config.yaml
encoder_arch: "convmixer"
model: "encoder-decoder image transcriber"
dataset: "seven-segment displays showing three digits"
train_examples: 97500
image_size: 40
crop_scale_min: 0.8
horizontal_flip: false
tokenizer: "char"
vocab_size: 15
encoder_norm: "batchnorm"
encoder_activation: "prelu"
encoder_patch_size: 2
encoder_depths: [12]
encoder_kernel_size: 7
encoder_widths: [384]
fusion: "cross_attention"
label_smoothing: 0.05
decoder_width: 256
decoder_layers: 6
decoder_norm: "layernorm"
decoder_norm_position: "pre"
decoder_activation: "silu"
decoder_mlp_ratio: 3
decoder_head_dim: 64
decoder_fused_qkv: true
decoder_bias: "all"
decoder_qk_norm: false
decoder_parallel_block: false
decoder_inner_norm: false
decoder_positions: "learned"
decoder_cross_attention_every: 2
decoder_tie_embeddings: false
init: "orthogonal"
residual_init: "zero_last"
optimizer: "adamw"
lr: 0.00085
beta1: 0.9
beta2: 0.999
eps: 1e-10
grad_clip: 3.0
steps: 4500
batch_size: 256
epochs: 11.8
lr_schedule: "step"
warmup_steps: 90
weight_decay: 0.4
Rows from block 2 of the text decoder of a small encoder-decoder image transcriber, named by matrix and row number. Rows with one number belong to one neuron. Each number is 128 + 32 x the weight over its row's rms, rounded and kept within 0 to 255. All counts start at 0. Numbers have three digits each. After the name is the row's rms in percent of the matrix's.
After each neuron's rows are labels from the 100 texts, of 14848, where the neuron reaches its highest value: "tokens" is the input token at the peak. Only what is clearly more common there than usual is listed. The data: seven-segment displays showing three digits.
# fc1: MLP up (decoder.blocks.2.mlp.fc1.weight, 768x256), inputs 215-255
# fc2: MLP down (decoder.blocks.2.mlp.fc2.weight, 256x768, transposed), outputs 215-255

fc1.0 087:110131157123129101188058111103117116118096102174142154145150099104133116162150136114109078106165131087111128108066128104137
fc2.0 078:136110151085137136153117062167147125187187131078116090095175119225104116105121077131081109128091175102096118171132123139148
tokens: "1"; "9"

fc1.238 100:192203151097124151113191111165156087131057147114150191150101102118112135142112093128098116128098125106133118149166198081148
fc2.238 043:113063199102172137144110119105121147121158119125044125045173133202135136053095169195139129125074157141125088132108095159111
tokens: "5"; "2"; "9"

fc1.474 118:101125132136103163159084063138130082173178083068114142163108201182111129163165101116097122169155146169133069110063075124121
fc2.474 198:135123112165152134063179173140081155064111171165146186123135131091178136143110165120115164070200068151145166083148157127094
tokens: "8"

fc1.159 088:182128119141138144136137196132146140088097186143101113156165155085112166128172139123092153119185154127121158106158126151126
fc2.159 063:123123144114123130156105102157135102154132134165181135185096106181081114213206129127166123199140143101128142130090147091130
tokens: "4"; "1"

fc1.710 083:091080149124140068099158182128126069155117138148126132091110096120151138165120118155098103050108091088142143120165174117152
fc2.710 017:116034134230108099130149167096133135137146187115032135058161126128160119080123148208091121060149177128103154134134094147129
tokens: "5"; "9"

fc1.105 118:179137135121072066100117169120173065176096101170083094105109108168143103162099078137054126147156089099110078166106150059148
fc2.105 073:152101169225142087109149161124131110116128151139000089060160094160187121118123126169075119082128129095110140143124133111124
tokens: "3"; "0"; "4"; "5"

fc1.354 117:144145148148095054139112154137156072164065109146139116144129084158147103154066091123101083075150130081070063179143157036158
fc2.354 077:146091157211153111118147148122123128118140162119000091051155112135170135100114112187075117095123135100122136146134137146125
tokens: "5"; "6"; "9"

fc1.500 111:130142113181128102123092153117160108189094104129133117153105137153160091201135063094122101137186108140140112130094121087127
fc2.500 077:124093118182104114062145104112126111109152154112090093119135127129159124128098084145098098117176086116120122142138162162106
tokens: "3"; "9"

fc1.602 081:141186123150148064138097152128103114151145129132118102054060147138171108133129096099117116116169109131102160081122117088168
fc2.602 025:103066135210108125080129116092137149076157148129033111151171125145186132134141114193106120119146135114124155120107127148107
tokens: "3"; "7"

fc1.609 073:171202115160150179179133089154108159144119149142128136082069104110125151149127167150147113179168160058107104142141162122162
fc2.609 019:128101168146167118136134103163103114108153192142086130077180113201130139121170132158073155190139153097102175152125127119141
tokens: "4"; "2"

fc1.482 085:140181122124125101123139155103124139189135134166114123165121131201202145129088093082165150121085123096153070126119155069179
fc2.482 031:123070151180154125107122135111143147093138130097000084054148115163171138077158115176091113124103174111134180131121116167119
tokens: "5"; "9"; "6"

fc1.198 108:159165110136148117039190129129162106120104096185148130160112126071130091125158096096142156112133096142131153101196137069148
fc2.198 080:156126192105172100196110167150152117157096106116079090068140099117130110088083155159105141103053173099120089137127107125136
tokens: "3"; "4"

fc1.560 084:144152112109150032110178136158084118213114116134099130161056136148176106133113102106135156133115109139118111179140172137133
fc2.560 033:130077160173187124117144152130133153080124172112000087031144107138166146068132156192081126113100151094137181122149124140124
tokens: "5"; "2"; "6"

fc1.353 089:160167170131071089075149130101149093164110134156139121180093124167133110197093145083088115133081130140142120145183158106160
fc2.353 038:149112179151157103183145185116145125146103108140037092088151122134148100101083140183106110077076147117108097147117122152136
tokens: "8"

fc1.345 100:101126133108075117116139127158149099149172107116157126151086120141063144124107099098068136148127092155102089170105143077204
fc2.345 061:141083128228139114058160194101122141086112159130024120039110116066193144091101148165101148087155102116140138106156130145114
tokens: "5"; "8"; "6"; "0"

fc1.358 088:177089120165101093097157111196091172140047164134117140127084085141121146201060114132157179113126113093100113160156142063148
fc2.358 042:109108142116123125164099060116149136139161136097089085135147124204103139109168086183094087186101191113121143155120125149145
tokens: "4"; "3"

fc1.50 084:131133116117067089130222134187165069140095165208159114133116236114134124167101152086111134117152094092110112122168149029140
fc2.50 036:107083147176198144117110117118115167079158181128010110109156123168183156091128115210092119115123127117122188116113130197115
tokens: "3"; "9"

fc1.737 084:105106107172131140095078152159093126148155118171158102129060168145140091149089120163130133147122154145139137174129119169112
fc2.737 049:109088160138133114139131109109146123154121132093038083027161113153146127090101166187090094121124104097117110145125105131129
tokens: "1"; "2"; "6"

fc1.561 076:114105115146071132115173108160106172172183136067122121077111139150111099140149124105074108192150132138125149124124138096070
fc2.561 032:133118095185111132103148202114132154107089152146110143114151163018181137083069164141097148051160065137113133127156116179125
tokens: "8"; "9"; "0"